config.toml
dataset = "chords played on synthesised instruments"
hop_length = 160
encoder_num_experts = 8
encoder_width = 160
text_encoder_causal = false
text_encoder_width = 256
text_encoder_norm_position = "pre"
text_encoder_activation = "gelu"
text_encoder_head_dim = 32
text_encoder_bias = "none"
text_encoder_parallel_block = false
momentum = 0.95
orthogonalizer = "newton_schulz_5"
final_lr_fraction = 0.05
Rows from expert 2 of block 9 of the audio encoder, named by matrix and row number. Rows with one number belong to one neuron. Each number is 128 + 32 x the weight over its row's rms, rounded and kept within 0 to 255. All counts start at 0. Numbers have three digits each. After the name is the row's rms in percent of the matrix's.
# gate: expert gate (encoder.blocks.9.mlp.gate, 8x32x160), inputs 80-159
# up: expert up (encoder.blocks.9.mlp.up, 8x32x160), inputs 80-159
# down: expert down (encoder.blocks.9.mlp.down, 8x160x32, transposed), outputs 80-159
gate.6 097:137116131073119086065061068109123147095121155122088149191198131104070089126135098131127128129085195132190120179152139150129113122147205135183084139093116195105112134168126118184145192120114087137160168139129096136139129145122120128159162111
gate.7 111:145175146219111091095136157106136145113157137114112170235165116123124110163142108158126186136137204113153121143100124109070116142106151167125136108156158135100137177151173112080088183154132095089125089095114138074124156144163103157135113080
gate.8 097:152125167136104033159189139139104168165091192145130101119077084176127108126106128128121142134091177170145114155078169062113101117117081191097183138163130137102169073135137138113050116091121110117164100184126156166159160134093185103178123191
gate.9 096:181132091121158143088089127117082115184151102129157150161151125125104096106130067132121172127107155121089148154120073128129138143141102179132099120196101154106126111162163162153120133132126163180113119163124167112078102153134196153093099100
gate.10 114:121130149085077096156073132128089112168156115153132095121160112095095171091096111098108143134157165193131132117124173058093152162131144156169096091094093125168120090162126139142121152114150166156107171126098126099164235007096141121171134134
gate.11 101:150059149090111061184138174133128117115128128133204144178092083112095142117124133118118121139091170165150204069163120098103125148134126095150112155138098149134104117110129183110129128152125077127093139141125151160189140073119131148154124144
gate.12 108:147115100083128172174144100108140153101164107120142155090140086075115146077054135127121160161124182147138138158147095118137135131101166185021224123129052128145071142142166159132159116126145142147119155187102144167112150043123125119157124129
gate.13 095:205131118121137137088077187192100126122087094150115144142203088129113055176110139120134128116153109103138062207148135146129127212107175162164131094110131133063158131115081072081086168156122101137131107163094107102072085130146088172131100161
gate.14 105:058126163148124123147053155115108140132115086120059142170135130115126169081166079133207119088130068129135180210136155162140137105113117180127141115145143157110115122109118130130101114124120142123141118086122121135126255072104118139105109093
gate.15 107:135121110153113110213127112156095090186128150089114151194246064121163139118163166119113147133141152131166121059151082134091113173213110108119129126140091152171206121147138145115104138133157137105171176156082143117096153140098109151102112156
gate.16 106:162131133139095142092138169095154141102119147145115104197115070070139120164117088154090136092154159151148164176139118078154130149146137135118114113183190097128116152187148057128154119140143086079084124152120144135150177130083135163154064149
gate.17 088:143091160121082108145097114127159107085112150136111160188081065069073071101098118137102180122134161137124078197218135147230149131114142083149115155075118116116131122131109096125120156167133151117130151148066165165110183112132185111119106140
gate.18 106:131143113150138133100094148127144145150096111145150154101156086188143174086201103126140158142129081119129102079127125135146114160175120210077074138121162114140189121144136127133095096115081088168127088078139189104183103133139135152119152139
gate.19 095:151120152146121059139255093084090127213125178110180119164188073114125071144157104164104161137101115143127112190160100152131120103152091105130079156105121091118145093111114161143133172149108145142139169143106134140115145124126120137130085102
gate.20 098:095137166179160136165124026148108119157088142106096097105070145150151123106053057189124095096159104124147051152149106109169135139169151102156170145119082089138121148111181135087131132149113117185157133111189068167079141125140169205152130138
gate.21 104:133072131103116079131130070118133121115053119094090110188112114092135133108065166097135199128114190183142222171156136098193114125128172116133083146149121156146091160114104135170123059128119132119128152127144141123134138095110188092207098068
gate.22 108:146103144137080126167153151149137107095140131115153084192110121104142134184119180112066117156117140158129102165099138130080133134080146125078162141063086133114195056132125219071159135160114149108118115228111174141115157135085086154098136116
gate.23 094:165113165088126101118151099205181146188101193139169105124082161094127178198117095138090131123156159156125059126157066093172080173106158124068095133134164167114136161136138099131169136142076108085120162172105154114158144115123106130098094140
gate.24 099:095137127169129098167094142120191133154162184093093202082102088128104115152133096104105127151116141112171175144098137139088123086146060138089081110157081122069156146119148156126091105144171163141158146140109164081147174221123126155108129124
gate.25 099:115148092106121159145075144128077195129129148125162117167129132124055144158107076142209128138106230126148138140151140097207140138173156118118130135132068099138118156153116185140139076121149118108164116172097139091190150085156098142177159135
gate.26 095:131095118158130115106114077112121099035166117061119139142106102058148083177146109115163150106137086166172143108097122084165130200179167071146086149187075085105158127168129136096123167172113124102142150156134129158132152109171217131158117100
gate.27 098:111130155124142065135119085133158141108140115113138151092101101149137106126110156135120108106142147139152130201117129126146156144183095107127124179100125115131087138066134115069127128116101131170135139148140247145124122087150135059165133077
gate.28 100:111120130234102150121112079117182112067109126177139100140217143163076154125176099099099160154095149127147145156182131099080114115198096106099159138170101185167191127127128125119150136161070088183134121111110052159113126114122086140098127091
gate.29 094:100143083107115070124125075115166173200166100155097173163156134154163151064120127175087151138090142141147183202088138106128129161106171068157113127086119125103152181087152116105114146136156097145161131076113124140104144124140185107177136102
gate.30 097:137128064158096199109152172099232158052125123112148110189183084123173128094071115084117240135116124123128064140120080087142132112140121141097122139146206155129086179125130143157131159120135141108120154143129136154139168103072160094141122095
gate.31 092:145122092144177111086218127120215142110083166164090121107149158099096115084151167101140160137100097152152131120140146112120126142102133115099058112136142122116187140126114087114132158160140114132154117227099148084145164090062122100063124136
up.6 100:161121127087206086113027132094121196118070140129076146131161139157157137176064125105142185112086191131119137185122087106123125143136053134141114137153086176104101220120106099116120139115085093163140107162133110147126136094133102104155082118
up.7 108:157151166153096081134182173168039117102115102136162078105105165112157100188138114125167138150126197117126155098178161131149114138089128130145135154187105084106116078210136226116148135111149106122143138198136159181125103069112078119142090128
up.8 099:143162153096120048106143139111132122136083121116079082142091115171222148091146129108101127096143136183118141113121097134104153090176148155154110124103103183070122151071116092145105106124122072158123109114170134075153175127148163079161118153
up.9 095:190116116117173167079139086132127157089091122130138220109147129080185119136095123137147217105174103167122119137142170120160082144092192178096053126106143169076152076098109100158107108108157073113128060145152144158168079171124098131120115086
up.10 112:087134143101160109169173128136153123133079155111095156167124105125145134162129126179092090130076087058130132155192084176187112091157079074116136154093112152096145150123089133114167153156129077107128118171135153128085068194144077092113081106
up.11 102:151112178084112167173110080107134114101135114127106154116151141105120104102071134127080187125126149152149082121110148124174120114110117070071160128124135109140160089097101113200148160151148113150141178204112046128138226160135157080102160200
up.12 103:120141171083160172108201069126099060111081151106091108093088129123181123152127163148075093153134067084140115113176093146137104115131120123150184137096124072127105135115134150091047146138107070117160106186214169140156106122093171106198092132
up.13 099:089137132187101162128135086102108089170151142174130134093154122181105163166163200088148110150121164147183155099102106159125118092148106196137119153121106098134058140107136122056157088135083108102108135107112191072140161122118136120136123127
up.14 100:123161149082156099154124106161124154208119118102088134114095076124135048153127150193139093083107066174117145188103128101164118155097113082074154171147166063108082093170131169134147147154123109099099072095103127167159151195143125173098151121
up.15 114:107093130147174173127105082123093149126114158115063133111230070154147114090126140152117099118077098095152078092161106089115142161171147124142187135216082085150192116146130199145173107118139140142176153107133152103146145126130125122154129114
up.16 105:167082114123162117160142094164123135077075150097146062064163135080131100183162079150091090125097143180121155162108129087117140186140086118115149147115215119160110146129124114117098093113111088080130130049134107119124052124125145158165159177
up.17 090:120076123083134117137077147135082129152137106113097144096106052104117122148175144082115172125161130127139114156156091144130139102097134063152136115255079107157121047175133108196118142108127132086156128128154161113153100162080123107126126141
up.18 104:116138144198132172144117192130189128138146120139087171071125052194089090101175123104167153139130097125136084054152126104178104147120079190156005122142128151134174122142180156139107104125113138174151141113144118069125092116122164140092152126
up.19 106:150154089123093156058118239143158117075170091128174135146184158169158131101107156121146134131120176113099205104156148156114138176106092153104066168147087204113176135108115148108097168113057140110116156082128159209098042108140116129138146105
up.20 093:157125082158099145102119169158127122069150136097176127167165134068131124146121164093155158131121199105112162156151173101085081171150090099080147146122161193145111185111095141076163078108124071101163134159105213085129133162120097111171168143
up.21 113:120123112064153125154153125142144113156144160127174144194072139125138170160111073202157121135088108100135092141019074146160111153097145089137134145112133115143119049146127109144088130120125123145130136165150110087150144135167112136128176127
up.22 112:151118118128122136109114033105145120116134116122115143073125160136111113151133086101134084127132124109111132129101152184172086185115141107166179191215088039130082198101137131143141109132091092107106128120141063165115106057134144098163204117
up.23 094:125099159160102134170125103141104084063147136133130170160114177093130157163148165136180100161141183076141144119101158109046124125113101094167184150160103154122105145158158214159059070143103117127125117048123182106142137132099207076114127076
up.24 099:159122103207128136073198182178115186141095108141161085103169175147141119106154155079119117161210089142141074118155187081145105134117111168080122126160085050100161101121111116120182161150133106099138123096142163138102137099078141159119116094
up.25 093:186080173101120131086135081149174086092123116155093130093127145115155073136157164111070101123157024144118121134100127145096125134126170165152105095098137126116157148108110125112136175109074178130132167080158121130112108155117163117075126146
up.26 095:123124088116124185122082230141139154119138123125144136104114080177137120200122204133123135125165191150097164057122144119093114100123157172112093132189080138124102139093132165117101087109147120113143110061114113177135060177140074185108136152
up.27 096:106168065136138121120112172147153133124146128118146197150127074167117138111139101137177184114064072157127041185073127158140113073142178153164081078102120149112134061136130170103100083173149106153158088133111149099172131184067163141123126153
up.28 100:138105141096129067062209060158095126114122104166139096164142099128094104150081128125130109168096095154143169153146131106170150165089174064182123162132112057118095121150150169150141117177149153072124093109115119123127096114140145145078147156
up.29 089:120135130122125133147147114135126124076161148114137093160117172141085147146061189078136154139093121154139102111140101094135131119169165233078114127100116191075155173112116191116122156118116116163130162139147079098174171065118092183133179131
up.30 101:136124190104162090217135094157074157170130167116154056118138124132183135185083148150148085120094087080161159072153115134148088157153066140157105178102124120121168062139110151179108107151067144156146121109141038172112086187145085132086144133
up.31 094:179169117084167114113168193161111093151116115148158156088115111091151115132149162123138196125174108141163063233124115141134101131118173116153133146076092119116098174115093179128146103122169115171155114082156108072112127081170166123141132137
down.6 098:113114162054154140162097169160144131092119113143165106123135116093133110150131087155142080074156117083153088190054112122084154153109093150133122179133177152156146121161149129099183110179183134114096081097088083158119118143073159115157115110
down.7 107:119121136127163141183140172119107105058091118150175126112172149125144161179074087186108102136157120151164126123141129142156103134102103158149071075161137153140136107091116156109072098117114091156128118155135198097095131068114065098134123129
down.8 099:162097093146147093069128050130132069174106127146160130119129201109133114095064125108083159153179082099148129043152161136144158147104171161131126125118093155155041106118107096140107151123072085169120150079135067160104139100132107121154140126
down.9 096:129116122181140107127212095129050136126115133142171119082057125061130153138207082104173128134130146122173169168086136099125138083154097175087106105165123085159115096108136207129101082138169122127128136141145109109079147144098146203090143127
down.10 120:158164103174163091055163207135171183106095110129141098142087158048183138140069162123102174120104170140128218116157070106095106122084130128089132171128193087090087123106161099113137090110087104090097112111114173106107065131113092121210098071
down.11 104:140130135121150136205236174107093082082149168119113113123129095100118096182157112082107094128084073147125091130150139122144081107135139084143118146142076145152114143090092160078120110121103126159124168104142158115169133178179064152067090194
down.12 102:123142135181142164106124130149084141094150078124127110188098153117183092105094177164121164101166082123127125139148033089108158093096100188164155110119180112119093053129167125113141125108074102102144155146134138120135098065215128159117077101
down.13 095:109131049096149183188112137127119169141136105132180108181127152118130099076140059189118134122122089154128113136088100149116165106174112084162159164117137110085154128121146119076136098096088136173112103105095188166149129108089058104100156106
down.14 104:110050123110148062188161168109080080104138143124154116159162080072123128079146125106150166144076066152119134121144126156109146117125111085072144090119148090123160134116139097129167109097170097168144124223126209080144114114095158101135173089
down.15 110:132153151195163101141132118122121144156123090124123141148081162063136140116097170150096091120089098134144141185095101171133131156052164113156197141149184093146116137146141071119151128105127102126109065139117049142143105102184167137192172108
down.16 107:161096161112132117095093161148098138112121159140172120049084161151126105167152165081139195153137124145127094168131135154180169144128119154080067110117079145126102124132136089112164170144094085159142117150141195116103061171058183099110149167
down.17 093:106120165180073100128194107178154108164139161141165123181123108139069156161083132136140168150072181150158129091198157116134095151112148078181128133154181135174110179084120040080175075081087136140142162088098096133170173135126104082099172126
down.18 110:133085114135129087091171099188093113039114145134151124082024128126086104141154118104106186096205058150123101116110167087166141201086137134084187108125097163083113122180130154139165206126111111110139127090142143164110111155089124135089115137
down.19 106:103153084142148150130093138156072112157154115134188130111140106152103173160122137212119117134200135140100128123066176160135168112115162144130103099095220117134167129111181093107135116094152137134174130118148108077117163115102161124063215153
down.20 098:163154129191162138088128118110121086180086091123109099103193125164066227103139117091134087124120174109111106158104166118136134126102126170174153122144174141096161138149167099121117131156113134151118087102144137103046106126124171130102136170
down.21 120:121133113101171103089085114119124108194104154158183134131127100214081147114096039132131076140098242119108147212166162151129166108118122107140102117087018132120175094142117089100129123144158123172167114058126133203124082077123092140151077107
down.22 111:110134093093186106109157083152111115112143117080118151034163130117103070151183165142103097152141124114153131081117187127119150214118175111079118138184146131107156098153128115017112118129142102131147140140108150167146121104143160150106099151
down.23 093:110161125165085123197078077157127135152117126150067127092032135156110140153133101105116129150169141070129119064074138149185110154147126138137065118120124095147141106102128077113112080146115149053142145202107126096140113132125142159160116114
down.24 095:153104138087149144092127095150137107130115115131164216194238145111133143083162133201077148140150093125075081167176093099145146146157155098121108112082129170133153117133143103127139156134099071140112117129163086135121129128191189122141076131
down.25 095:117154112109123104130092130093211150136142138117074159089175164110130120082160182155169088072126084142124078155069107119133125141157130078142165117165170115088115188140148104075132094130084156151137125071154079152134201091168180117119130142
down.26 087:103152106161176171120090151122083156168120147118117158089100114135148127104098137059107155143183153180131091116103141125128127130095089127132170119110125143119156050094130101100102087110096173113133077143112179135182166139110159081149214150
down.27 098:081151141095116118124116106122090130142105142153147045167169161178139173097033146165063080117142089120115153140166158113171099139142148071116069073146114101112118120073134115136100173148100102170145142195141180164088155115137138144180113138
down.28 093:113116032099141130176105189144157108122134138127124169117130064103109137192180081176138090115099156136154127098089135107107183128110162157140136154164183073117102167162159137059178078134176116102137128052120201111113135114061114164096095147
down.29 085:131122098127144135103101149175121128094120137117168156118152174136176151089131107111135110178141145152159094184080103176159137080168149137145071173132115097117069020103162120100163126091159100119139079039148118117133068159122158182129118108
down.30 099:140198104172071160068125129117141131183113132100093161119150141182111120121135101160136120137137159135176112116083096151121152132130113194209072154129134098136081118109147107130129135139094128136156113036035147112084162124114104190159217136
down.31 105:103146089175139123148119139146164119126078120143197052156134134145083144109147163200150143146096101162133078203143104157139128121153147120110141062184123163143153165142123054118125163115114092162112123079146131149063171095110140064187152119